Weights of a small audio frame classifier.
Training: adamw at rate 0.0013, 8000 steps, batches of 128, held-out accuracy 99%.
Rows from block 10 of a small audio frame classifier, named by matrix and row number. Rows with one number belong to one neuron. Each number is 128 + 32 x the weight over its row's rms, rounded and kept within 0 to 255. All counts start at 0. Numbers have three digits each.
After each neuron's rows are labels from the 100 clips, of 14976, where the neuron reaches its largest size: "lies over" is the class under the peak. Only what is clearly more common there than usual is listed. The data: strings of digits, spoken by a formant synthesiser in many voices.
# gate: MLP gate (model.blocks.10.mlp.gate.weight, 768x384), inputs 48-95
# fc1: MLP up (model.blocks.10.mlp.fc1.weight, 768x384), inputs 48-95
# fc2: MLP down (model.blocks.10.mlp.fc2.weight, 384x768, transposed), outputs 48-95

gate.164:140168080158175146085093114106110146130156156128128102182128130160149117102136134159084182114112119128108107113062116098103105126159127123152111
fc1.164:115032125114128121113111168147144152113120102120126154056183126094124138122144132136171134150138104143074088081131130117091134073150135095155123
fc2.164:166092127125094115106150097173089132172106115107153125095114101169148191102106145099133149101126071100123135118110065131109109142120157096205175
lies over: /ɹ/; /v/

gate.455:158138086099149094127102041133127114125102146105080101096163114173166100102190196134176130180146132114114142108126164134140110104118141083119121
fc1.455:080122123116152151166185138170165168159147165144169128152077200147067240111142148115079082178105109067107149179133130115130102097149175133162149
fc2.455:117060126139125200105136135108121141194166118127178081108099095115079062128131114133115122128152070118139084143118181145124155104134127153082153
lies over: /ɪ/

gate.576:115131119122145131113130110083119171142137167153133156183125107065115130140087082145057109169143099126135164098174134104098072168109120147182168
fc1.576:098094173110113201149181011150120143131098119112137078161123138156123134065117080133151151125138167083182119133152069183200203125156102168137105
fc2.576:125133147118114123148112161145133096193120156105148150145083121128110106173120125114124104156160063172188126122120135191102169155168152135146122
lies over: /oʊ/; /u/

gate.451:125136110095150118107131101128123116175154106084141169119148074121116175102183093139166124160125115150172172131137165116092148155115119191109109
fc1.451:076101194092140117088131091107154145114108060130108100180154195168084122100074130133132132200153126177130054117138167136177123092166079168083112
fc2.451:128180114132153125143097130083123079105081107157158116182101150153115097121118102207158112158139071134101205118111132122088171157152117109144105
lies over: /w/

gate.669:119104121111138178173094180127142149143110088126130196135195154142098108114143107129130128069134205133145096125149143162095087090126117101112134
fc1.669:108129132139134157205111103171154121168127176131091120094241156137075084118130089116122102048141165135182186218165114187164139100133104177128192
fc2.669:136140115128127131162152160079156119137195154156124172194159176091075149133140094163174137128140125142151150097147122230135186151097148143108171
lies over: silence

gate.95:097122128099150090061108115088113166170140189117133126142080068161183078142162113139115145132106102107137142139127154171137102155127114152128169
fc1.95:166057123119093132159106135116109138132114109131122079129092126084132101188145150141048126135154120129135142097159199169068143150133116126123132
fc2.95:112155118123110127144144118161076170221133120130173175120116095140166074149117142094078158135137061139137140146159117138087108176135110145153181
lies over: /u/; /t/

gate.723:137143116113144167190204151105136133138116089179107131161135155042091161148178084137109100162124196080097108110129103157129084086116122108236092
fc1.723:127143087150163076059148105169112129083086169156148092126094119121132125153044073140075121135121143112100147134091096159140133179106163166019171
fc2.723:115126121136142099141135150101164127086149115128114156108132143110070168123145178142112165129106163054115092176126143173144141119119101163044132
lies over: /ɪ/

gate.535:190136075139130109157152097152089113127112113124130156156150109106103111105137148142157115118131186073134109150209066138079128123151137129141170
fc1.535:190110118089123131094077143105095138118108199147101133099186104156135084086112185127178148087118104108111070115174085106077133100125119104128159
fc2.535:149105148118099128132166124103133208159125098201185120137096075114154063119122071135151134111176156148133174082116133135126163172132154155097125
lies over: /ɹ/; /ɔ/

gate.14:097129146131113156132169090123134138124113119092090111132122153123099151072104188139120117177162109167165098170174162191155121095158143198115144
fc1.14:169097127125106111108158204103156125092151116147103090149105142068147098149063115122159133104160129162080071164122126190165136144111157170128117
fc2.14:091152163110138131165153134139100184146065157146085155154121111160128169171200104069121175100118162121117147186141114108115122140091090121118132
lies over: /ɪ/

gate.102:101180125108109139110153103147135135121134148064089150074146121138109154112156177108154118174134140101146044128098092096138172107128142099085174
fc1.102:122110098074159160135110104139162148123170174147147120142181105141175052107108161137166160140131135100134103149078143138133111127150149080091171
fc2.102:150122118119111139188119148066155101139221119140163123152186044097128110157093082133205119132128115130117178178126093130153105111149138182131158
lies over: /w/

gate.349:122171158216149128175074112124130149122138112125168073095102108094151115107133100123093096140141079168098087133111111102123096096152134112102120
fc1.349:103109132145130105111057140127154161118137046077200160108147133121110096147100115125107159138133122166143101134031101073127113073130144062079135
fc2.349:123144106161120153100119136166126150111191188144163094144124151100154157135174083124136121135092162128125105153130096111177114140174123112140125
lies over: /k/; /aɪ/

gate.26:165132082082094074086126165112173147211139165124149099110131091139130146153188138117047120144136128159124102106124086146099125139097114104155118
fc1.26:122147152123135085093100111119141112129107100165110135094151163156151168105152161106142159159131128120086155077128153057107124133125078121066048
fc2.26:178106099100155106070109091085141143098110160069143116143137143184126128088136107157129098092151146120111103080147082097108125097135123120164125
lies over: /ɪ/

gate.764:103154125122134191113104086140135111107143134145143155128106130131199087118167107116163175113147132104119091060096139092109139103133175037147101
fc1.764:118100112084162112174201089111114140117158108167149179086189144189111148093150181142069117144128104166105114084141087151148121137159124129109100
fc2.764:138119136160133132133126147129164099140109162149088124135154131130119048116055169173119114160111151110131200103118157159174112115087107136088111
lies over: /ɔ/

gate.606:131155097122123111156082111131131110112122129097125219137147103102135143117129182127172113130137173169179128134169167129137124136128149139107093
fc1.606:130136135136139126178116134138125138135135157108130108123237201132068142151121255124067096106138128148190143185093075124135123119139138196120189
fc2.606:130115120136135137200119096127061067130118115115100132149109115130114134150120080103211130162116128123135120098122119081136102111127134151137111
lies over: /ə/

gate.695:090148107115142102096107134132139157136124164118121114070210132095088124126142195133035117144142133142131119103152106121127079064104162169078135
fc1.695:142162126130073163116127138138119119087171149109145119167170165155154120134148095119115132121109123164110108053119125097102137127121181166101091
fc2.695:138125132166152109150113118104120136089081146046182159080173183125145140143134139174067113115115175090158155121118086110153128095128116156099113
lies over: /aɪ/

gate.570:131101127140118113114191111110129126120087145151146165133114162181102087141125128110146115137140135130069110085162118081129139158166120121128115
fc1.570:128097091118124106110134061146136074111126110121070141151105149235157057148176132141132187147137123165168190116119140071108180128141129114164120
fc2.570:175112097133127116119089183145145103107108064133063143143107193105080115098124171161148131115129106089111147118104122144153103140089117130100088
lies over: /ə/; /aɪ/

gate.522:124145149136148118093187163131173135128146139155136153105116120119140090155129113122131101220099218136241129179083176088132133091164115142114142
fc1.522:129092075106131114103100066132101131096136099121175087163155156110103141101148102146115135123157115167108084128176086144149106207099154069146151
fc2.522:097157155143123114143161094110162088143066155147133174107147149126118124123137113125054145056185160072087171124140096082157136161090139077179132
lies over: /ə/

gate.233:163128142133196105105137061131101115122159098139116042130050125136106124102158110119130114202112172136110080142098168121110107119125141061150131
fc1.233:158147128121146115125031092124148146120143143118127181129148050125122159099115075131129124103133160138174118138150107071111129209143106154124075
fc2.233:120123167133117118110135127108132125129111107166051131126113128141145126115172109097145111098142204108126039133107126050137103109140135125153126
lies over: /ɔ/; /aɪ/

gate.407:123131151159130125160159190157120121123139129093131213121049159104130045127154134114168128108112136093110119120218124125129133065140154151128107
fc1.407:092073136132145160084122195118081115151135073157141146141187131162118139154087189133127184170130153141164159100131088145138195092149174147109125
fc2.407:125124149114122132121124116111179134100063130144132108119139003134070120141103154104092109218111198091129087110111116068136114122127143131059146
lies over: /oʊ/; /ɔ/

gate.482:165110061183129127142072155132092149113088101141111130161211139108119152138153121121113156107165090142063139167168117143122102170162099102142101
fc1.482:153137121087134091184090037113144121139102177148175113099028154125126138145126095132147119119138146112114130120096190121120150156102159108111162
fc2.482:092162123139157142147159162120179106084116201115140145116195157059051128149142155135137099179117130115137043161136176123114140107091130131102103
lies over: /oʊ/

gate.16:114115157118108158175118113134134117106116111157125085145143086115101131146189063132171151122128083159100121130255126159121121171137114181118067
fc1.16:129098105073108146086150101145107147138100167086129093122123095135072133133201109126142139144105136089116182112123111167132102172106115184167159
fc2.16:124134129137107130116130127115200122135111119171121126132131150114098132125131167140130147138140096080132078134130109142128138148129130153173123
lies over: /u/

gate.436:112135156100106165115105107140159134176157177130177069096136144092114086146133110120214152166137206136182152139141167078104128155166156058114083
fc1.436:116156175095149115187200051108096126086152153121072136145155156113073162149105177122132048113132094144089098134121139152126095133132052216131123
fc2.436:125136141154135165140104113164152109205170144117067099147147143155104076145067154152120105137106120147159123096082188195123110139097116167079114
lies over: /ɔ/

gate.561:136147095122109106107099199101141114096137089099100193108124131174174034117187139121120154137120144122170037067113166139143149103121135108096120
fc1.561:123070149138156124097140136124141129106128111135116149144150098079091184126124078135087153099125133120096148178149139161142111140138136213102156
fc2.561:127095142149127141136128146129127117103136171104139135119144158115145118134096119137048158077147172128124138165131154137108144131124125164077121
lies over: /ɪ/

gate.677:094139134166133116088128123099126134162161161140157077118049137143145143139126138151060122130115114126111148094037082158098119155177098116180118
fc1.677:130113120142120110156107157101097079112146119145132133170150152197126099137152094137118167085127085103122152146137114152157135121184133206127134
fc2.677:090082136127115094097106157180117060169136113113115122130089111108146111186078155115180156170112119085146103125090105107154073142129125134112110
lies over: /v/

gate.158:171145153129097131132143198150155124105147092133125088137195120102102080140177135131127130140139177147142125199149116091114182147120159161161105
fc1.158:149180107066131145158089101124152093159110093101175099077184073128127093140178163125105156188114067146149126113146242180125150153126111073131163
fc2.158:115182156105139123114116138111157143080081099170109106134070094090158128131125168113170118098154086151105106105098091091119068124166131116121124
lies over: silence

gate.65:126180116089138110108146095134140129112145139136121097120083139128117129118153194139113131123119125138189129184087149075139123157186114148138102
fc1.65:135098137116116171138157151123101116141136115100079227170205081109161170115126101155162107116131133140139198080202086159154113114126107158159158
fc2.65:147085143121131150121115140158067163153128175082153141086125155132148154149155104129189139114114108131166072081119182165137151129104124094186126
lies over: /ɹ/

gate.448:138135033141074148084129153111160151122146062109127147108155131174138163136138152148164134107128197051073112130113120095126161079175150110164152
fc1.448:135115166121132107078123222122153098114140121105129066155169138119091076177131118072155114079122131169130152133125131170164099118115142183094105
fc2.448:153140132135094127153118153139200101146124105170132095104154080131063146174102063147104087175136155118153104141136118139168172178123091132132111
lies over: /w/

gate.45:182103041164073122178116168122101097121117127126117149140155123115179063098195145113091136097119131099114161137103108130111154104112136064152117
fc1.45:059151089149153128153141099109170123112083127124094087115101142101129106128141116129146122077109163095123179228104123219120149143118135099205087
fc2.45:124128133134120151142135125133096086136119097131084113177133151125174114135076171144134141179092082074136148112120136243115093089098128147124129
lies over: silence

gate.274:127135032092105104216149130111100145108122127101172114143162128154103094161104141110161144142116122096127117111076125086142171077105141122113111
fc1.274:079151129108098129120158163125106128113099116108137107090113158145123153097084141102029127163115117094121159135159165125143151171122140125069132
fc2.274:125137156120151121070135152100178091150101129137133119092111123122131162149091161102129122114145123068149142101122116127129150127163141092198140
lies over: /ɛ/

gate.432:093141177130130097175117110065105106154096122141162120157087186187150051158140119180099144126142125117119147080123100119119131129115072140157117
fc1.432:120208121111152121137100086148154117174171137132139136151143125155125118159108197088166147134123146094176181216077204147169121147132145121173116
fc2.432:146113145129134140078070146086096051138149115104131119126132175087153174144092181141174133144060140169171139104100119071094145143098140148166098
lies over: /ɛ/

gate.79:150115104080167140099166175114114120077128103138134134103208118104123113144128107127135150107107075149129126161142107144146086115113129205107085
fc1.79:061154149150107132165130185158151119149146121110088092126128088105127113138107136121165137113113127107211112162076123157080142133136106111124199
fc2.79:138122147129111155180121093127187150111156113102119131146124103078072134162123129141149127118100163117133177090127078126125128156175117153114155
lies over: /ɛ/; /eɪ/

gate.441:166104053119112121163043140185134177100113174117109139044077105097127125104145193149169105102134111119142158143145231099109132142202140140133113
fc1.441:180172133166120079131114090106175170129135099145153168157094124069141117134174107133184161111130155074118104147108127119143142174116160126076064
fc2.441:128104111149116129131146134215064096219121168124152135147136109098140141110084140113088157100117086116105150150123065102149118134140183088197126
lies over: /k/

gate.628:133200148143129103069115093180139135146133138100175087116113097055196159152147174118094134107103133200133123113069111125081136141122182179112177
fc1.628:138115105161066113118131192114156161170139114131181136135157146086076129159116139134101122141125129135121099203100069141125148058153124158142132
fc2.628:129103119098063136175101145129169157128162142125128111157111078087178124139086000081157120182137100135131184114128180153086176107101119082163139
lies over: /v/

gate.420:126106094162088130125066141131151116099129098072087173095142115079166122164143106128121097184155200139089142118183119101098096132130130137172141
fc1.420:108115169131111116066096188108100137130122177113174127081042123134124115174090207135108135097075109112115060092093115156130125139145092162107149
fc2.420:146136147109148168170141164109146136196160153126108150148125143147089175115135115126203121109134128145136030115143194147149158146123139156087173
lies over: /s/

gate.88:135119122150173111121149146114138127115113110071152172102109114084131108159135092135182127191135147092189096109176152153111117158125136142138066
fc1.88:167152105105148115169162097131097113153135121128129154093050089099223142137123054118186151141125165106126156143226196111125121162132075135146058
fc2.88:123133106102148104145132200184091177046162107107135133106137082122170090140168200091080140099104136141130102176130118110133108145148144153107119
lies over: /eɪ/

gate.404:173106114088114182149113158113141123107122147118083111182078138123072111067170113130112142123107174212185111135165108123127098141150148079091047
fc1.404:141076138088135131173129126109076116120110118136126119138153077132157076176150126140070141178129173125102135099143054115115144144110120110083051
fc2.404:157141095153144130069146165118111076141102142150097131105117195153097168115156141163133128065110109103151125135116140063120131156179116161113081
lies over: /eɪ/

gate.755:121138132116089109213143076105149145143150070127132102139141134134121121127152078133143185057121158131099127169126126104122161088137127113190174
fc1.755:113092170114131129107187103106062114097115139111093082165177142116142080118106181116135149092149158158185185096098069108128138157129140136122122
fc2.755:112127168122130127135148156109080133145060149148170141076137098110144093128112143122137145142129105120098176136130113226100178124122133098177098
lies over: /k/

gate.435:129134064092182125116161171118129105084133141083157139103115126152120143147180125154120128145125163124114173119141095078086125145103111081100065
fc1.435:191093081211083133130079109147140113142126190111134138137088097137204185153131145159108131119115100069073144086130119189105116125174144159139151
fc2.435:158085080134097136076128123124158104149173102132095134138068118094174056096128177182100127109132122185110147140096109189132159127130130129064097
lies over: /ɹ/; /eɪ/

gate.363:159101093164178109085104125109141131164134111080123133119131069100096143102111148158160133140117146073120094158134126149159161113147118139166204
fc1.363:144135151103129150097157103115081140104073099133140135138090114012102106132116117121109102207105179119187048117108090181130138131140125120092159
fc2.363:118127156116172167147144147106132156112156125115074093143091093079141139135120041131058168148130066185151178114148152149177140135098145132135127
lies over: /k/; /ə/

gate.199:118185141127121119229070156186165142075103124105150155084185142123053126127169167127105115067116209146084136131104179165123071147139127163113151
fc1.199:059108162080083114138172133066109142102116092131113073083075154197121110184101166125186142130097127136119165141135105090115114174143081146119107
fc2.199:129143111123110127066129104123187152167206121095126118122074062128171143075161148119078080210143173121124130129114120170114147122110107130220135
lies over: /w/

gate.386:133136172147115143133119131126115108138129181162134092151160172130122071162117116108111088148143104067097187155111144139142135116103180109148127
fc1.386:123098099132116092144078152086160131118142107171111110102104206113107123153114136111133125099122185094152159157055156158078105138113139166105106
fc2.386:115133092111166127154149136122156104141163104114104119180136141083185094145148095134202164147120131171113146150113081160174181098141132181148124
lies over: silence

gate.450:164116137136135110142108160127075083120164128111107145078135088074112124110138142145172141116136151107103126113154088132180120089114097145196111
fc1.450:144155089133123123104151134158133108132124125132125097134101135077116138153154135078152126155122110138092116105145160214086100132141166199141143
fc2.450:129170141151148116100086105069149184063166135153170132129159117125142157158085145207088144123134156107128164085169137116124124163082126137093088
lies over: /ɔ/

gate.309:131133101157165072148124207081068102162093112130113106132102102101160130135132157158172136117138088121133125094168141203117036100142094220119105
fc1.309:133137117105106100116106193154147117143115088137133099124168121093114080170089119151142130135118114088175129157134189143094124071143139138140158
fc2.309:113154174094073160157168140163111153179130141157126152099108091145129087127161155078111136146135143100143120138126159172115148192134124104181142
lies over: /u/

gate.78:149108140119084112144066151103153099147154112079136182123107091119154078100169115117140110082118120135117090133178091155133113113114156128122067
fc1.78:114108101107123082081189133127154093135124151149138109160149123117159163130133064115213156157109118135105199147123157145134124151131115120181140
fc2.78:106137138133186145124097126102131153092139086113116095169106069135107157172145134104049122107122153185123082187136093121106129126077139106099099
lies over: /eɪ/

gate.563:117124138096135060103130191124144121149163121113062172142140165196064113090152109121130141176100124161111066097140123046120137107117113139142147
fc1.563:154140146143111122136103183088168114135152127080122112113199141112099090097140159123199115070179139123180058161120113174121138126116133126159141
fc2.563:104131151123153155160152166123061117185118085140161097116065071130142108141133150077153129170145104160158135167088139117091102131169151078158161
lies over: /ɹ/

gate.234:144164173165127127185157179139155130114136116130131255113137155107126089119119085130171139113132192091204147119134196097131152161125126157127105
fc1.234:130170176135119138189132185124192137145142137137112138099126188071055154143167125123121096068145109074190100224094137061147153109131079143113117
fc2.234:127101139146127137196132130132079106112073145126134142095133167137110117088148133111214175176104119161143111144121124121134077124139133131144132
lies over: /ə/

gate.57:099154151120050104032150191109168099140105112140145144194152192122089122093146121113087056181129132170124110173148130136116116095091118122136103
fc1.57:149090119171113108125126142123130149136126059112118150175179167132047135136111130103115098193161147145118142146172156143105173117103151097097160
fc2.57:127189095130126126111157055119071169121140117064172171081149160154169130081199147136088173081106138119111113123104082085157126135107119162114117
lies over: /ə/; /aɪ/

gate.303:091156170140096148171121226115160116055129105120140132177146160117071143131174110124118099182118164112060108134143120154142162032083127109120141
fc1.303:111098194111122127153116186129121112129179105195136174153191153137080119136060107139090102176134145098085058115094131123131103126111049204156127
fc2.303:139134131124109093099146131149128084063075106121173151111123184149137136132097111112144137082133124104161090140129147119119155126130102095127146
lies over: /aɪ/

gate.359:104150161165144070133076098106129129117144104145127115085106119070103086109092129139151180101093129152084210133035165193109099087115128121095154
fc1.359:136175133108141079142137166158129147087113145167093063138136164157105124155132118121141096090113151178138151143166104227137107092129061120106081
fc2.359:117131145119130125187150114109186146108131087162117146086057083159178121110135107101063119089141137128092137094096112205056132088126149189182148
lies over: /ɹ/

gate.227:116098132097127139132131135123217131163109120108122161159176168092112134153111109132088138129112157145131133137100080133167114140161120141069086
fc1.227:122089152066159120181164107109118098097179199103135124099160169126127127142129147108089097133139146098177139132069126024122088131084112120141180
fc2.227:131103126110156144234108161119184088156152138088079066119130151143046106123104102113131123118107116155093073113146139116095158112130149123108091
lies over: /oʊ/

gate.454:148112077098142152154090085131110150169135087139133098152103118196145096106170150123083136153117138081129165118176151121087112157117130156123122
fc1.454:102119084164130127049129133108145128116106130110093106124126069111169068136120075104089139130101090167057087120131119165106149148118146104150161
fc2.454:133151126152143130139147108186070085112070105120133131132131156145185090116050088165134145075152182097127159128105207122137101133120094075157144
lies over: /w/

gate.206:116080149116135150137130203124127117073132093031120132119118154119047143152157151134144129150133168182158112144134141140154123091147120136127080
fc1.206:158139181147144123120084117137130161130124176104120105107082124140160100155096128146079149173105128140131089132093135102103129057084152104150157
fc2.206:151086155107117151158131171129157101175177094131066172101124130139109097106125182103160091110146203154145133094124163148145129137145130173055134
lies over: /ɹ/; /i/

gate.426:150126099127126128158113159116155161161168147145186185133202119157095124129113108135113093175112106075192167155103165150134118167126157111113126
fc1.426:162119124124135069153169122115120140148102100140129147141139104183125159093166087136101163185130125090152154145139195082143149123089106110162137
fc2.426:148137145112084119124100127138079105172169123095138104123157113211188124111116164121141162106119102083146151125149147028175097146123130146163109
lies over: /ə/

gate.189:123101130169084121140133158078144115150127105127134103154111117107138141162154021108151103147115123120140183165183151137126126114123119116117133
fc1.189:135129113128080151099151166163138172141196156154124034106133108189107131089180146163086134115150117120133134120108111137148161091124113089162105
fc2.189:154159111143092118132155134135168058096133148135170123146158139117148174134091201091113131111120154101113036124147169107120133105110128163197165
lies over: /f/; /θ/

gate.150:145129096152147167086129131133113137140142119111087096126210096141140113098096179140112159186121117107146080158149086085095116132123121075160115
fc1.150:096127157129066107088192167120148107123126156093194161160108175090151079124133069132136121155131140076135090137187054186161114133154092084101125
fc2.150:116144135139133158118112085127089140153141134130168079062095133112083139154147117124082137115150110145111169166121097121141124123162115160165121
lies over: /ɔ/

gate.180:121166093161131082093140139173118171144142104165147107076057097132085130154149065174083108114101109150109149167140094173111147102160095147114117
fc1.180:102075142107128138177123120122075109113168147158094074206169106173120115093121140142172151073077130125126132147126124082146154105146130157138120
fc2.180:116116134083083106104141113152093129068177105089138158146071159110125146093125103112108127105139099100128081106088165146120129129165099127177115
lies over: /w/

gate.691:097177121088116120136127111155149118116127084148153147090133172128065130074191131121130101144117116156057066106180135131116083171150120122115111
fc1.691:137102122136114140141218073106078145144120156144097116150142116175181108100127164136117154129159118100168137090139165100190200170128111129168154
fc2.691:143104143104153135129113141138162115166142111120059165185126165104089087110114109125097091106114106129100086070148132143153130036105159145123108
lies over: /w/

gate.474:121133122191155135071113130141144136123159131181090107156085132065140123118080171133131120169121130157139158181152148087110153176135136114079123
fc1.474:073185099100138124095139100142107138103146160164174141140094085181170178133132103096093187107114141147164099116095127069136092133103172113090113
fc2.474:144157109130119115099144160152170135129107123146119151156128125121128192135130105095097116149097174099112118132135074110133154112081116152139106
lies over: /ə/

gate.527:160128102123107125136104101128107142120193112113117162153110088047183094084122080138104120121148147110095166115079127173092100118134143129145065
fc1.527:149112143183112111047116123120108137150132126116160156146129084133113131115157099127162152181134099077118173113115097109157125127099068134178129
fc2.527:145127131103186134111116141108098148121182086120146083118109097097159083134105161124062129139159209146129161107136113102137149105142137118137123
lies over: /oʊ/; /i/

gate.478:106099106130152144166202197084069121078135128148126163105118197190087039112096138138153135117107171109115107118070122085132127140119189096058096
fc1.478:110193121141115070105074118127133112110110156158206131112144148068083121130137021131128112118138133168154146124154103109113136171119136102118154
fc2.478:131190143113185145164157108128135110137091128166178139119187062115156157142116091104119109166141117080154169109113104103168164152133169110148143
lies over: /eɪ/

gate.27:105139119180119107160145145119133130109147156136167160151103172117145102156131116129170154131133187125177102155112114149107129104121097133138125
fc1.27:133120117113157141109091172132095127147151152145108084149163132154123076099112111136140162078117120107119148105127128121116156150123147106123144
fc2.27:132160166134121157175137141116084181091122170130185155137119097140141131103157148132127127157119132156134097135132165229125200154139140162123144
lies over: /s/; /f/

gate.133:170149132084143119022068094128113147144120126167109147179162129175176097168136128118209124125158113117179058118133204098139142113165083138091090
fc1.133:091105097095099126143169025146115124125100130122166108115137143165137114163114129106162110186147113068133149145146134127123149173125114134178105
fc2.133:158147103138093099086095118120112147086081078109143163134148081157098129087163133116163159123119073127153105152153142136131138117154117108123130
lies over: /eɪ/

gate.245:130155089188153140168150102140065116116132179099152098148025147169153096142176146125108129136128158134101146118096141049133132107129122114147162
fc1.245:131132160097101124130159125138098140164151077124079170167117087132155125143089120128115120073130121105065151131121190130153169106130142150117131
fc2.245:127134107144112133140116143151140130088171131130103133137099170111086129115100218153069129140119087147141148115138124206116158132126111115107126
lies over: /ɔ/; /ɹ/

gate.4:114137105096146147115158194094107133093091065113166173077172119127073150148137121129077115139135146112174153144153088138145133153150130083126071
fc1.4:082082127065123138122145208072134125144124137115136127101166120194150093131122116123093113123148115092162149102117148165155130137149091112046136
fc2.4:111144166099167105083134161128192112137147151169134150110147137135049192145136162093118129097098120058116069118151082147125152111111127116113100
lies over: /eɪ/

gate.678:165123135124129141164072135134150107142116075130145161130183070120136090120086140132125143128124183148065183151177104154114152107133103121126063
fc1.678:130115110126120112097124135104137113129143167133160067134090137154150129146103074130141143137129085154105156106093155185113148111133134065120095
fc2.678:122140135121130122108125150124128108125102118137143132110137092112187139118112121080134134127154061129121152118109111178123145125120139141171127
lies over: /oʊ/

gate.132:200147133131128089118081147143139140134114130114094123121163083124158108140172219145076166126149138117162121119126183140098145093112128167114102
fc1.132:111098071073143113111121125127131098106116136115085147135182102136102089134129111113203137114138132147160143109122144107146112104124147114133081
fc2.132:085145152135125071095124121203158170084138171141130198130184143135118168086127087124130088087110143126070099124153146116166118121115148113127120
lies over: /ɛ/

gate.183:108084112117112160147124157117126143118133140108148127157101157126128136126150118133146152187137125140108049103120103121115136136131098127084100
fc1.183:074152123146128138171190093125088099149105099137141164080129137233142148142140138117137180112141121133179195156160144109148140150166110099180166
fc2.183:160113102139078120026109128184108141066099109095104089097117161110101159108145126152081142083152121087115126137095101113096091155092119125154102
lies over: silence